From a checkpoint of a small contrastive image-text model.
Data: trained on flat shapes of many kinds, plain or patterned, on busy backdrops, 48750 training examples, 15.2 epochs.
Rows from block 3 of the text encoder, named by matrix and row number. Rows with one number belong to one attention dimension. Each number is 200 + 40 x the weight over its row's rms, rounded and kept within 0 to 999. All counts start at 0. After the name is the row's rms in percent of the matrix's.
# v: attention query, key and value (stacked) (text_encoder.blocks.3.attn.qkv.weight, 768x256, the v third), inputs 52-103
# proj: attention output (text_encoder.blocks.3.attn.proj.weight, 256x256, transposed), outputs 52-103
v.66,197,203,169,182,205,213,248,268,277,157,147,247,201,205,188,215,130,227,208,174,243,231,200,257,293,192,144,193,254,275,196,192,197,240,205,175,191,121,217,175,177,196,261,202,131,251,178,137,237,155,262,253,232
v.67,090,138,135,234,184,179,223,209,235,174,129,178,192,217,157,248,314,232,145,272,245,201,224,187,207,170,204,168,150,216,234,151,221,199,188,224,244,225,248,234,218,262,230,212,197,160,207,182,169,222,172,235,238
v.68,066,177,216,197,209,180,204,229,175,256,196,231,218,149,181,131,189,255,284,163,193,206,175,231,288,164,143,210,185,207,219,161,180,234,177,208,187,164,199,215,254,215,221,199,289,241,229,205,159,171,210,225,217
v.69,158,176,267,140,187,155,191,187,188,226,244,110,200,221,205,193,146,121,266,152,142,192,225,184,259,186,186,109,169,229,246,113,208,169,273,176,125,166,145,190,188,125,153,190,208,135,191,207,148,168,277,184,182
v.70,075,194,158,180,145,189,202,266,186,183,187,154,162,263,138,261,189,190,168,287,219,228,228,228,218,156,175,218,172,116,218,249,211,188,192,162,273,201,118,204,200,229,192,158,167,132,204,224,217,189,218,179,228
v.71,129,170,190,182,239,164,124,122,158,227,188,182,215,180,184,193,201,143,198,210,170,130,192,127,137,174,230,147,192,156,213,156,232,204,174,125,208,206,195,227,197,182,174,92,181,164,200,194,210,191,186,159,164
v.72,065,156,288,213,128,219,264,238,107,165,201,242,131,231,225,107,275,269,295,219,153,271,208,186,231,215,191,225,148,170,246,203,203,157,177,222,224,303,170,202,194,229,228,217,228,141,254,235,216,228,227,221,170
v.73,071,188,205,197,234,176,173,203,233,185,138,196,212,158,149,227,150,137,198,245,274,165,165,239,214,170,130,223,226,181,188,194,176,197,251,173,177,222,250,232,210,251,208,157,248,201,111,231,253,179,184,217,253
v.74,149,200,236,252,242,288,227,205,195,201,258,238,221,194,227,218,261,211,244,160,218,283,239,212,234,190,228,282,295,225,219,256,151,250,268,203,174,182,204,194,220,157,204,283,232,225,227,197,192,150,221,229,153
v.75,109,261,268,221,243,248,163,193,168,172,228,154,201,150,160,193,230,246,212,278,215,199,152,119,136,195,211,172,190,166,184,218,237,243,203,193,208,262,192,217,265,237,168,134,246,181,250,204,219,206,134,167,178
v.76,094,218,246,244,231,252,202,196,197,217,222,206,220,238,219,299,222,177,184,225,290,184,184,205,134,245,216,212,205,261,189,174,233,182,254,155,163,184,164,251,210,161,214,186,167,129,234,168,122,142,225,231,141
v.77,075,258,181,134,207,208,176,230,194,222,231,225,137,157,194,127,240,209,262,132,133,210,167,198,156,259,143,282,188,198,164,221,185,203,168,156,256,182,130,185,206,231,236,165,201,207,209,168,244,167,212,129,154
v.78,131,196,181,237,223,210,175,199,207,220,187,126,196,286,200,194,145,159,135,248,253,164,221,213,146,197,292,146,188,205,208,185,223,145,158,179,201,176,232,214,160,236,143,124,204,191,172,205,155,168,212,137,263
v.79,101,259,229,173,160,191,266,223,218,143,144,179,175,210,230,235,153,196,258,149,126,130,144,159,189,211,183,214,193,238,161,212,208,200,212,190,146,165,149,197,162,172,206,163,174,142,209,102,170,200,172,169,190
v.80,080,258,181,163,164,141,213,252,145,234,164,232,99,214,167,203,222,253,241,170,206,184,163,208,213,230,144,141,109,171,186,104,183,197,220,254,169,230,166,185,207,183,216,228,241,183,170,235,206,233,121,173,224
v.81,118,183,153,192,198,181,170,163,150,169,177,213,202,188,171,131,289,253,192,216,186,206,176,197,162,154,184,159,157,162,237,128,216,202,179,127,207,327,214,207,198,273,231,161,211,147,205,122,233,245,189,180,210
v.82,088,236,149,199,228,290,238,150,193,154,206,179,146,236,220,201,118,228,205,228,177,183,207,137,177,261,277,257,249,205,231,282,232,213,214,193,193,253,164,141,186,230,236,225,129,201,202,198,167,238,244,185,214
v.83,088,273,177,150,157,219,216,182,231,205,179,240,223,181,156,201,240,202,125,233,213,221,204,263,193,135,183,255,149,162,213,269,149,178,102,220,283,237,217,225,236,192,210,180,224,210,148,215,309,246,141,142,218
v.84,070,233,197,208,187,153,288,240,239,244,120,174,236,172,105,127,134,178,124,227,247,200,265,207,210,205,183,204,163,223,271,171,175,177,134,229,162,137,208,176,178,169,180,190,249,229,231,237,216,264,194,189,236
v.85,082,176,173,228,188,169,224,149,189,232,196,145,213,189,217,210,154,150,254,197,168,169,186,199,184,229,198,244,237,191,167,175,222,144,226,184,159,225,225,188,187,212,159,207,199,195,221,160,165,173,293,189,190
v.86,089,199,294,197,189,221,246,224,237,207,230,180,195,223,263,222,192,214,282,181,214,186,235,169,216,200,191,220,201,209,156,162,195,176,283,213,152,214,123,178,174,133,181,268,223,176,207,259,143,167,209,159,224
v.87,144,225,176,214,212,245,247,187,214,208,236,259,232,148,191,210,275,253,206,184,192,268,160,214,190,195,216,282,203,196,174,226,161,267,221,265,226,216,250,204,198,242,226,264,248,277,178,188,249,245,151,253,166
v.88,151,233,135,132,126,119,177,218,211,189,193,166,185,206,131,195,173,213,168,228,171,148,117,194,212,163,159,146,104,140,182,151,209,127,129,182,182,214,203,208,194,222,180,133,211,159,222,137,222,245,158,193,227
v.89,091,230,236,169,194,201,209,209,219,240,274,176,179,229,177,186,174,191,218,273,167,222,229,152,215,165,191,174,163,129,264,112,201,178,219,221,229,240,173,196,189,216,229,237,249,183,234,203,216,191,189,171,141
v.90,098,185,184,172,200,159,178,151,276,197,133,149,200,249,178,190,159,134,204,190,189,97,149,211,204,185,159,220,116,157,231,167,165,172,249,219,147,172,214,216,233,196,230,148,210,166,200,139,196,212,229,186,197
v.91,086,190,279,204,275,205,293,199,167,227,232,197,215,169,281,232,200,146,158,207,199,194,221,201,177,256,177,227,198,295,228,149,232,186,258,221,183,182,173,213,185,188,214,261,174,169,237,163,113,189,189,235,196
v.92,114,181,153,198,182,181,140,189,218,217,222,154,204,146,243,171,103,100,236,183,166,168,195,177,200,168,184,161,213,173,234,169,204,145,177,101,227,183,159,163,147,182,203,115,128,199,188,149,169,224,203,177,200
v.93,072,162,258,167,208,129,224,223,203,113,174,189,190,169,186,182,199,196,189,205,163,241,272,209,278,181,171,203,212,207,193,155,120,240,181,165,197,122,189,233,162,199,199,167,248,201,187,183,210,187,159,132,158
v.94,068,213,260,211,146,268,256,244,221,252,189,176,199,197,252,184,189,229,197,200,160,218,196,169,151,210,288,255,210,245,157,187,206,80,173,233,105,255,162,212,189,192,206,230,236,267,228,160,124,203,221,184,170
v.95,080,230,239,132,205,214,211,226,185,193,220,238,175,200,143,168,191,178,179,229,223,246,193,224,230,180,217,233,65,186,193,195,224,227,163,217,225,265,187,244,225,151,223,195,194,179,128,232,237,206,155,198,195
v.96,071,210,190,178,219,227,163,186,204,200,200,186,250,170,195,157,189,287,126,184,189,243,187,231,191,203,172,227,176,164,235,147,185,145,126,182,206,232,223,206,224,219,211,192,234,210,174,202,236,242,172,199,282
v.97,098,162,127,241,235,124,138,160,271,128,127,215,212,195,211,174,292,221,179,242,218,164,236,241,181,210,195,218,139,225,219,216,213,193,151,176,208,237,187,207,190,215,197,129,146,174,194,143,271,184,171,196,238
v.98,063,248,170,218,171,129,180,236,157,145,169,224,199,256,160,168,199,196,224,246,179,247,178,202,165,166,162,266,136,156,179,196,192,210,144,226,200,169,206,223,184,202,180,212,221,213,285,162,256,224,160,192,185
v.99,090,230,191,181,209,194,194,228,247,243,212,125,222,153,222,179,118,195,167,182,220,164,148,197,264,179,226,207,269,207,270,243,190,143,230,242,184,184,175,237,189,187,175,239,182,196,113,190,242,155,200,190,140
v.100,077,182,193,178,203,242,212,190,204,142,268,152,193,172,277,184,140,226,252,147,136,190,176,134,184,276,241,266,139,205,110,163,206,167,197,264,174,250,146,176,182,177,158,269,148,225,234,202,148,286,172,235,243
v.101,071,173,262,252,256,241,195,165,147,222,246,165,188,207,172,153,168,201,199,189,203,170,210,173,137,258,262,202,156,262,222,236,177,222,188,143,157,169,277,229,171,169,191,188,210,187,144,214,83,182,223,191,247
v.102,079,198,149,186,169,181,188,170,157,151,163,166,165,227,205,237,141,168,211,196,192,176,159,203,143,212,221,167,160,233,265,198,252,198,148,193,199,225,162,187,170,233,244,146,178,203,153,182,189,185,151,126,276
v.103,107,152,245,233,208,228,245,211,186,185,227,209,200,207,219,259,175,148,182,195,191,218,195,229,230,256,227,256,254,228,107,212,190,211,246,234,209,126,180,175,233,133,136,276,216,174,304,211,111,79,205,244,198
v.104,098,145,232,279,226,267,217,166,257,191,209,173,245,216,284,246,234,239,276,172,227,140,265,231,193,243,283,263,270,247,209,180,144,187,274,98,160,138,260,179,198,168,200,218,191,190,159,180,173,144,169,166,176
v.105,110,212,255,204,234,266,177,133,188,263,241,186,136,220,208,145,267,183,211,172,199,203,201,180,144,239,256,177,188,256,230,232,240,219,191,193,174,258,194,180,233,178,231,202,179,210,215,209,179,175,147,150,201
v.106,130,156,195,242,245,169,200,181,224,240,213,281,205,183,184,185,292,251,249,173,238,267,237,237,239,212,183,277,206,212,202,200,156,234,189,180,214,255,204,246,251,227,233,262,260,249,173,226,274,193,212,235,193
v.107,073,251,175,204,265,236,115,256,219,185,153,219,237,142,223,186,205,163,213,269,172,264,193,144,154,180,131,142,182,217,205,188,157,222,152,185,205,242,153,235,174,216,230,202,163,260,254,234,185,178,210,178,200
v.108,069,156,243,100,189,206,202,151,166,244,279,158,159,223,161,204,136,201,165,191,237,175,184,164,217,237,207,151,235,192,166,125,197,207,290,218,199,211,125,172,204,194,182,197,155,202,236,163,136,145,193,204,220
v.109,083,211,235,272,255,249,153,206,218,233,201,187,290,134,196,161,204,217,223,246,143,214,191,162,149,120,175,292,256,283,261,240,167,217,170,167,196,203,244,183,172,158,170,249,157,252,190,158,147,207,249,236,221
v.110,104,257,160,164,154,178,197,230,251,208,228,136,185,281,193,231,169,217,115,188,210,123,207,221,175,195,185,158,159,164,158,229,182,214,153,208,170,165,208,170,167,199,188,176,215,172,166,196,202,232,182,155,178
v.111,075,119,212,238,195,227,274,214,270,181,181,174,196,127,183,255,195,203,230,193,187,154,180,222,172,249,190,150,260,226,212,210,170,233,269,163,187,222,161,220,223,141,249,93,172,187,308,165,170,105,171,124,211
v.112,081,152,235,211,165,225,223,170,230,174,190,176,224,197,244,239,233,193,228,152,223,255,239,232,208,194,236,201,213,209,176,218,185,140,223,205,178,122,190,137,176,188,236,287,193,237,199,150,108,171,198,264,127
v.113,108,232,96,170,156,164,188,253,244,123,166,201,207,194,195,255,221,220,180,282,182,106,244,221,192,166,153,148,197,166,215,269,206,263,177,188,282,179,280,143,181,209,224,124,173,199,140,197,267,268,141,212,255
v.114,114,236,94,191,175,160,189,196,199,221,166,239,224,186,159,174,198,236,213,243,139,212,188,171,237,169,199,177,173,123,223,275,123,177,146,238,237,253,243,237,220,319,197,175,208,234,181,207,222,295,184,224,213
v.115,169,178,193,180,216,133,197,236,241,165,191,136,171,222,205,210,158,139,201,190,184,124,216,163,212,199,241,100,160,187,255,163,268,183,221,170,178,121,208,178,173,129,154,124,173,128,198,197,185,202,234,165,233
v.116,079,221,286,190,223,211,240,323,200,148,210,200,210,185,189,216,216,196,215,181,258,195,254,191,180,167,226,233,286,148,210,200,200,196,154,239,180,150,206,136,166,167,134,265,166,188,268,271,171,187,246,253,186
v.117,078,180,188,213,265,162,127,143,251,251,164,189,167,175,211,194,166,209,178,191,211,175,167,135,235,192,125,236,150,224,176,204,253,147,169,154,177,263,208,254,169,247,174,177,222,147,157,237,238,159,114,122,188
v.118,126,192,235,199,239,170,183,215,249,194,191,191,215,210,265,236,204,175,226,159,243,223,214,226,276,224,209,214,206,247,138,137,195,156,155,220,152,139,240,227,223,200,209,252,238,224,222,125,211,183,198,221,164
v.119,123,226,141,181,184,159,225,225,198,187,122,230,158,244,145,215,191,235,140,172,211,212,196,197,256,211,175,183,167,168,201,180,185,174,109,216,210,224,237,204,189,191,213,167,214,178,173,182,234,242,139,182,213
v.120,083,207,145,242,170,218,151,216,174,183,152,228,201,148,172,205,296,255,259,231,144,248,186,204,159,215,120,224,154,219,225,276,162,178,244,210,282,255,226,178,240,239,246,187,204,253,259,216,231,228,159,205,232
v.121,075,114,219,207,251,188,165,163,204,272,243,183,302,162,243,173,166,125,224,240,197,240,253,154,125,167,251,220,245,220,202,209,224,254,151,151,211,193,223,176,171,141,230,201,180,248,202,208,116,139,201,168,115
v.122,078,173,228,215,152,210,228,257,194,189,123,240,188,218,211,149,212,236,156,257,223,131,225,194,248,167,218,195,222,203,200,140,232,267,102,235,190,154,210,196,264,199,229,212,181,149,141,216,281,272,214,179,282
v.123,066,204,150,144,171,240,198,160,200,187,212,149,265,238,142,152,114,182,166,146,238,204,254,188,228,184,193,246,191,206,151,201,220,200,231,255,225,234,156,162,187,164,156,251,256,237,142,232,154,155,153,156,150
v.124,081,210,210,182,158,207,203,263,159,170,154,254,158,201,206,182,204,280,237,167,215,244,183,237,249,232,148,259,181,249,203,230,140,235,162,194,178,170,90,204,242,194,250,222,222,95,268,250,208,216,223,256,232
v.125,091,303,239,167,177,214,169,142,194,259,175,134,152,177,207,178,236,210,271,174,169,216,208,93,216,287,208,174,137,185,264,188,176,231,190,228,154,279,111,166,190,197,167,178,196,181,226,149,194,175,220,185,202
v.126,069,217,176,197,203,148,206,175,170,217,146,179,185,256,111,191,272,216,135,192,176,189,158,147,185,212,223,252,229,198,226,200,158,231,198,190,242,299,188,209,232,242,182,191,219,187,253,165,153,153,151,141,156
v.127,118,205,155,214,128,188,202,222,276,145,185,213,217,155,223,213,153,229,208,200,195,138,191,217,201,168,210,172,229,137,214,199,222,237,157,113,261,169,252,153,168,180,229,193,108,240,184,169,241,229,208,245,266
v.128,087,121,257,165,242,259,172,222,206,146,277,210,157,147,244,226,214,228,242,198,233,167,172,225,177,263,216,256,264,247,208,206,280,231,258,181,191,218,157,203,215,125,227,251,206,191,208,149,191,137,169,173,137
proj.66,088,192,243,239,235,206,209,227,208,198,243,207,257,257,233,197,177,207,300,218,284,225,189,246,288,256,151,135,216,286,248,187,207,172,149,204,196,168,162,174,243,167,199,306,171,201,242,123,266,245,237,219,266
proj.67,094,169,217,202,221,203,247,188,221,180,181,247,170,240,188,178,177,157,241,260,179,209,310,167,192,299,202,183,237,287,311,172,183,150,138,201,203,206,235,172,246,166,177,303,221,177,245,179,209,305,249,207,204
proj.68,084,209,206,246,208,190,212,218,230,173,183,165,108,267,181,203,142,155,174,230,306,185,257,219,163,191,189,182,174,206,222,252,201,132,188,210,257,232,265,204,178,165,188,313,185,172,188,236,230,252,164,242,200
proj.69,114,175,207,202,188,182,95,185,165,209,242,195,249,164,237,198,230,211,194,100,133,186,139,249,260,133,238,188,157,224,190,187,273,244,225,182,236,167,177,179,194,201,271,128,205,210,188,134,189,125,198,195,211
proj.70,088,154,204,243,254,121,189,128,234,182,136,184,203,206,138,152,253,141,182,127,211,175,243,214,212,240,220,172,165,158,290,176,234,112,175,199,246,180,278,153,165,151,213,217,168,133,151,177,249,214,206,212,131
proj.71,090,185,174,167,180,193,151,174,171,202,190,203,251,109,189,218,268,214,187,94,117,209,177,175,166,191,225,255,197,128,161,186,258,255,279,212,207,202,219,190,157,221,211,133,216,216,158,240,140,123,201,160,166
proj.72,087,219,185,203,176,166,206,215,210,220,154,113,123,212,219,213,171,220,144,218,252,211,146,256,170,134,224,212,147,113,90,244,161,201,249,221,211,185,191,266,134,201,188,141,190,172,129,270,226,142,139,234,193
proj.73,090,179,199,191,197,159,222,200,165,203,173,176,181,251,184,199,215,221,162,162,173,136,248,223,210,240,213,128,239,251,277,201,253,198,114,177,229,187,181,226,187,127,175,344,189,179,197,166,229,217,244,231,135
proj.74,122,202,206,173,201,148,218,203,234,225,178,169,116,261,252,157,115,208,81,201,204,177,138,253,211,61,209,181,144,229,147,245,149,153,195,180,236,229,222,283,173,215,232,177,167,205,199,205,225,182,124,223,202
proj.75,085,210,189,177,186,204,181,208,178,221,171,162,145,155,190,214,228,198,110,138,132,176,197,201,154,129,250,257,185,131,176,226,229,229,267,193,261,211,264,224,154,224,190,177,231,202,130,293,161,165,178,202,168
proj.76,107,161,206,186,189,173,145,220,225,237,193,195,228,148,276,174,190,231,145,102,176,140,173,268,320,80,188,206,164,276,234,233,211,198,184,195,180,216,204,236,185,234,285,188,206,213,217,126,191,177,182,196,201
proj.77,085,242,209,212,206,213,197,230,195,213,187,140,177,184,203,246,222,220,175,165,218,227,171,225,159,161,232,252,187,99,116,233,219,234,315,219,241,191,227,225,144,202,176,190,205,220,136,285,218,126,174,221,220
proj.78,100,187,168,165,182,206,200,153,182,182,208,279,211,167,166,160,214,166,197,210,123,146,258,136,217,241,187,183,243,253,268,173,179,188,113,186,162,238,201,173,250,215,244,185,216,191,252,147,135,260,225,156,155
proj.79,099,192,234,227,224,266,137,260,169,219,237,185,279,175,214,227,236,232,311,194,248,191,166,241,269,250,162,186,195,183,216,175,244,258,230,198,212,157,145,139,229,171,191,224,169,224,184,162,223,177,241,225,257
proj.80,098,135,193,164,211,243,149,111,251,186,273,201,241,252,186,227,238,194,209,236,127,119,196,206,197,217,172,253,242,280,270,232,172,168,188,198,165,240,202,175,148,211,252,227,250,246,262,207,156,183,202,157,199
proj.81,106,121,231,162,251,236,208,211,159,169,223,194,175,215,164,225,165,213,249,147,192,172,201,166,206,168,159,231,195,175,234,198,207,190,151,142,169,215,175,146,201,205,163,195,199,195,229,246,178,221,162,192,157
proj.82,098,266,252,185,188,171,239,233,186,256,103,217,126,218,253,176,244,214,194,165,220,191,174,242,261,154,223,166,163,231,239,189,194,177,271,222,192,180,265,259,183,189,238,129,225,244,211,189,239,271,199,250,170
proj.83,106,116,161,252,255,216,162,201,210,138,240,194,221,242,210,215,145,202,228,181,196,153,260,185,192,253,129,286,240,228,201,230,243,190,146,168,165,262,190,147,233,227,190,293,208,195,187,212,157,198,191,190,225
proj.84,081,236,158,229,172,208,189,160,252,162,293,170,260,207,188,202,187,209,235,259,109,159,214,173,138,268,206,207,234,248,163,172,181,191,190,253,169,224,212,185,192,214,222,259,238,208,153,254,164,102,255,191,206
proj.85,099,213,164,226,131,211,226,169,222,228,173,152,175,154,183,273,191,159,138,260,139,223,171,229,263,149,255,175,194,137,154,190,140,257,198,185,220,151,224,203,273,211,249,200,148,173,234,210,212,259,241,225,182
proj.86,100,260,219,203,151,185,226,205,231,238,157,196,170,179,209,183,253,200,147,213,129,185,165,229,237,187,225,145,184,262,178,188,161,220,268,274,191,175,246,247,170,220,307,133,232,200,183,183,166,246,222,237,193
proj.87,113,232,156,169,220,217,184,161,150,289,160,212,217,233,215,193,125,152,174,91,349,156,273,274,195,230,235,295,206,184,230,197,238,151,215,210,232,251,182,185,244,172,193,157,177,197,261,175,223,225,201,217,247
proj.88,123,137,201,246,197,240,212,194,238,130,285,186,234,213,189,259,177,214,212,287,103,228,215,153,206,203,193,194,216,164,177,227,179,259,121,129,185,187,174,138,240,266,176,280,186,164,173,209,161,188,217,196,180
proj.89,089,188,185,209,188,227,238,186,201,245,189,166,195,199,204,255,212,170,166,229,134,153,199,282,201,209,226,209,169,209,194,214,173,214,238,206,220,202,226,175,256,224,275,157,191,125,205,187,150,277,234,198,201
proj.90,109,149,218,234,190,199,222,196,262,163,278,186,227,169,160,247,180,202,196,288,141,273,195,160,248,165,228,174,233,136,184,211,173,263,102,138,208,140,183,192,254,226,189,278,159,190,220,226,189,244,250,205,191
proj.91,101,299,188,222,139,187,191,192,235,243,136,204,186,186,228,164,192,192,157,295,196,236,193,238,219,230,204,195,188,164,152,214,176,215,208,271,211,165,183,295,229,187,225,191,188,240,183,155,255,147,255,184,239
proj.92,111,161,243,230,221,208,213,238,236,123,241,216,183,188,199,206,236,239,216,304,101,251,133,113,185,175,180,137,184,180,174,210,158,283,158,175,179,156,168,204,158,247,186,248,178,204,149,210,217,185,213,209,176
proj.93,092,159,210,196,266,257,153,226,193,187,282,194,175,272,143,239,175,216,198,112,207,113,237,181,154,213,180,270,222,262,183,181,243,167,151,222,167,236,169,196,195,249,186,275,221,222,200,268,192,188,215,209,153
proj.94,077,209,164,263,160,185,263,163,157,202,184,179,215,162,252,150,134,163,201,288,166,187,147,199,220,243,242,192,175,160,115,192,153,186,250,201,207,183,216,200,279,226,284,236,188,200,200,204,192,186,246,231,170
proj.95,093,180,140,237,185,190,215,115,192,220,263,125,286,204,168,240,109,198,151,215,169,188,245,239,239,262,218,274,242,220,167,195,185,212,198,189,194,210,231,145,281,208,197,240,218,141,215,197,151,236,245,204,235
proj.96,089,196,198,122,208,185,164,249,170,224,186,205,207,213,232,201,259,116,232,203,182,159,154,241,219,266,230,151,213,254,175,191,145,277,147,223,198,248,155,245,159,131,188,166,251,200,187,166,167,246,205,241,205
proj.97,104,214,227,192,201,216,200,220,253,232,218,216,221,242,194,116,187,247,163,201,255,249,150,156,203,196,169,146,249,157,133,211,176,265,215,217,209,179,263,275,157,193,221,259,163,309,220,154,230,211,174,241,196
proj.98,092,143,203,93,218,231,174,216,197,218,173,204,246,196,227,152,175,200,201,236,192,184,183,151,206,245,186,119,182,244,175,247,163,265,111,225,211,232,177,229,183,200,222,113,240,235,136,155,180,156,232,229,194
proj.99,101,227,178,195,183,219,215,148,243,195,244,222,193,172,159,197,255,189,236,169,203,171,266,242,281,171,186,186,179,115,190,222,226,147,211,245,213,142,226,227,207,241,276,186,160,243,245,230,243,155,222,178,186
proj.100,089,256,205,173,116,161,185,175,139,180,175,161,146,195,192,214,164,149,206,241,215,205,194,205,117,239,195,188,203,270,246,301,196,123,253,171,201,222,199,144,146,166,269,228,218,216,206,276,187,118,217,225,170
proj.101,090,166,160,111,183,220,156,186,129,261,144,148,195,167,169,272,205,165,220,246,149,173,177,258,161,208,241,180,207,213,227,192,134,156,185,189,214,182,154,192,170,165,213,165,188,206,212,245,193,208,210,230,161
proj.102,091,177,224,239,180,226,214,187,233,202,179,213,204,243,162,114,151,205,142,230,253,199,168,143,185,186,147,180,213,209,167,254,170,260,223,253,196,243,262,252,149,171,221,270,124,273,181,202,235,177,183,281,170
proj.103,099,236,136,155,248,174,165,188,194,129,178,210,199,246,194,198,207,209,241,207,222,199,228,204,250,223,231,169,185,210,222,189,274,130,194,230,287,179,185,164,251,207,157,231,236,131,130,165,249,249,221,225,206
proj.104,103,248,167,226,198,153,192,221,226,160,194,191,181,229,166,233,261,209,243,174,228,200,216,302,245,171,222,200,242,203,229,148,283,151,309,202,226,170,194,228,239,242,144,319,180,170,198,220,219,239,245,245,228
proj.105,102,209,179,220,160,136,211,209,200,233,204,171,127,210,192,202,131,178,199,156,186,200,180,253,132,215,233,208,142,200,260,222,176,154,226,162,163,269,172,191,120,139,216,234,191,200,191,303,251,166,224,227,206
proj.106,111,161,181,105,235,164,158,253,195,183,142,206,188,229,221,239,244,217,274,189,151,183,204,240,259,235,254,145,192,237,191,113,203,202,154,205,182,194,151,217,289,206,115,177,229,160,215,141,157,287,237,222,247
proj.107,094,182,203,71,214,208,197,234,178,271,178,186,205,223,249,189,166,195,157,194,166,193,144,221,221,221,253,204,222,290,226,209,155,196,147,199,149,208,200,180,216,140,215,116,212,188,102,185,216,209,252,186,155
proj.108,087,219,222,206,155,202,208,162,169,232,208,156,160,134,113,244,179,165,284,212,216,151,255,237,176,170,220,179,177,136,237,234,225,144,177,238,221,208,187,210,159,217,252,238,152,222,237,215,182,126,198,190,215
proj.109,098,156,198,105,188,172,143,255,194,225,140,179,185,174,193,202,232,179,164,181,133,122,181,219,235,212,230,149,242,256,226,158,149,187,134,199,163,183,175,204,167,207,179,89,179,201,189,157,174,236,244,221,152
proj.110,112,208,223,296,167,242,234,152,213,190,239,208,229,175,150,178,203,193,216,212,240,212,232,177,194,144,142,219,260,172,127,217,203,221,236,242,217,167,291,234,147,235,240,269,163,276,226,232,234,185,173,181,194
proj.111,086,256,179,161,197,165,239,160,237,208,192,206,154,272,146,130,155,201,160,203,289,252,170,210,200,189,149,173,196,168,237,207,229,145,246,251,226,205,224,257,171,204,259,264,173,212,185,211,254,187,137,234,232
proj.112,096,222,198,238,165,211,171,203,141,252,208,241,143,231,244,202,140,194,258,178,302,190,224,216,197,198,196,191,169,172,230,216,219,154,263,231,238,231,157,229,171,225,120,127,214,227,239,136,186,176,213,221,226
proj.113,097,156,229,194,260,200,206,193,141,240,210,232,195,259,212,272,169,146,298,189,249,236,173,186,132,205,189,202,192,133,239,191,198,200,197,132,175,204,154,183,170,155,151,266,176,165,234,176,221,172,201,161,199
proj.114,118,180,215,155,273,230,194,188,181,218,220,194,218,246,177,253,157,187,217,87,206,167,238,178,188,210,209,226,207,226,242,197,251,157,183,145,179,167,193,129,219,170,198,215,224,155,209,224,211,252,190,183,216
proj.115,119,184,232,191,180,192,246,230,266,168,222,221,193,200,161,207,247,223,186,329,104,259,142,178,150,202,206,153,231,172,149,178,114,275,161,205,207,185,196,217,193,191,267,259,131,209,168,212,191,138,240,213,178
proj.116,098,249,232,197,194,187,198,182,161,255,198,219,174,240,267,144,182,199,259,200,277,145,228,192,166,155,193,155,152,231,222,217,212,125,231,225,220,145,222,305,174,163,179,110,197,216,209,252,190,140,163,216,198
proj.117,099,196,226,150,205,173,271,206,233,218,199,194,207,181,134,241,218,194,193,330,96,253,118,210,145,209,257,173,226,187,182,180,157,233,173,178,176,206,193,179,192,193,260,282,172,199,156,201,179,176,289,230,193
proj.118,090,171,157,244,128,175,143,142,252,161,236,209,256,177,184,185,150,230,206,228,228,154,232,186,223,259,192,252,194,173,149,208,246,153,164,218,215,252,179,151,227,241,136,256,212,194,138,162,185,109,221,224,238
proj.119,133,146,218,197,239,219,200,132,185,180,275,196,249,243,211,245,152,205,253,168,218,177,241,160,166,254,192,243,205,197,210,191,226,149,161,148,147,239,197,105,192,220,114,260,218,156,173,188,185,146,211,223,212
proj.120,104,157,167,167,241,265,159,186,162,233,201,211,211,248,179,233,135,164,262,111,233,157,219,170,157,218,187,236,198,206,223,213,226,126,177,144,144,220,158,161,234,188,168,223,212,179,237,220,204,245,198,162,196
proj.121,095,240,211,151,143,199,247,218,228,176,177,161,75,172,213,179,253,238,114,244,103,185,205,226,183,154,167,82,192,195,193,184,167,203,243,289,150,121,244,288,164,188,263,149,158,215,222,198,178,230,213,202,170
proj.122,089,167,167,243,198,168,157,164,192,209,214,197,253,228,196,203,171,138,310,255,306,183,204,164,149,247,172,224,182,178,216,204,192,184,206,180,194,258,165,182,186,238,137,289,230,214,154,238,205,132,183,206,187
proj.123,088,235,257,291,208,199,240,169,190,253,274,217,252,210,210,210,253,251,262,299,151,221,165,187,128,191,178,170,124,195,144,169,137,240,173,159,181,256,247,222,130,205,157,118,207,221,143,161,140,133,259,198,228
proj.124,102,242,216,217,161,199,255,173,149,271,181,170,174,200,251,136,187,215,239,216,221,158,209,257,229,168,205,183,190,241,256,238,212,190,234,252,247,160,231,251,204,217,216,98,269,279,200,223,236,203,157,183,200
proj.125,095,207,219,151,191,232,220,242,260,140,192,176,182,174,184,150,228,240,108,205,80,181,218,204,235,173,239,154,250,266,189,214,169,193,190,254,210,145,259,256,225,224,292,146,198,242,187,260,171,219,214,240,169
proj.126,090,119,223,149,209,187,177,164,176,202,218,240,195,229,155,212,187,229,207,248,138,222,171,206,212,188,128,144,195,233,211,220,113,171,211,206,113,126,193,147,240,224,223,131,222,226,228,230,171,289,174,177,227
proj.127,093,188,235,215,234,193,198,207,129,257,212,259,188,262,234,266,165,148,307,200,285,255,173,206,183,220,191,204,187,124,234,199,183,219,228,153,183,203,156,213,186,170,152,239,175,189,261,174,228,181,211,170,202
proj.128,109,170,206,211,205,232,175,152,201,243,190,203,211,210,204,158,214,139,282,135,235,253,177,208,153,239,157,207,187,205,213,232,138,205,262,203,173,186,198,135,194,168,134,154,233,173,184,190,227,235,216,186,220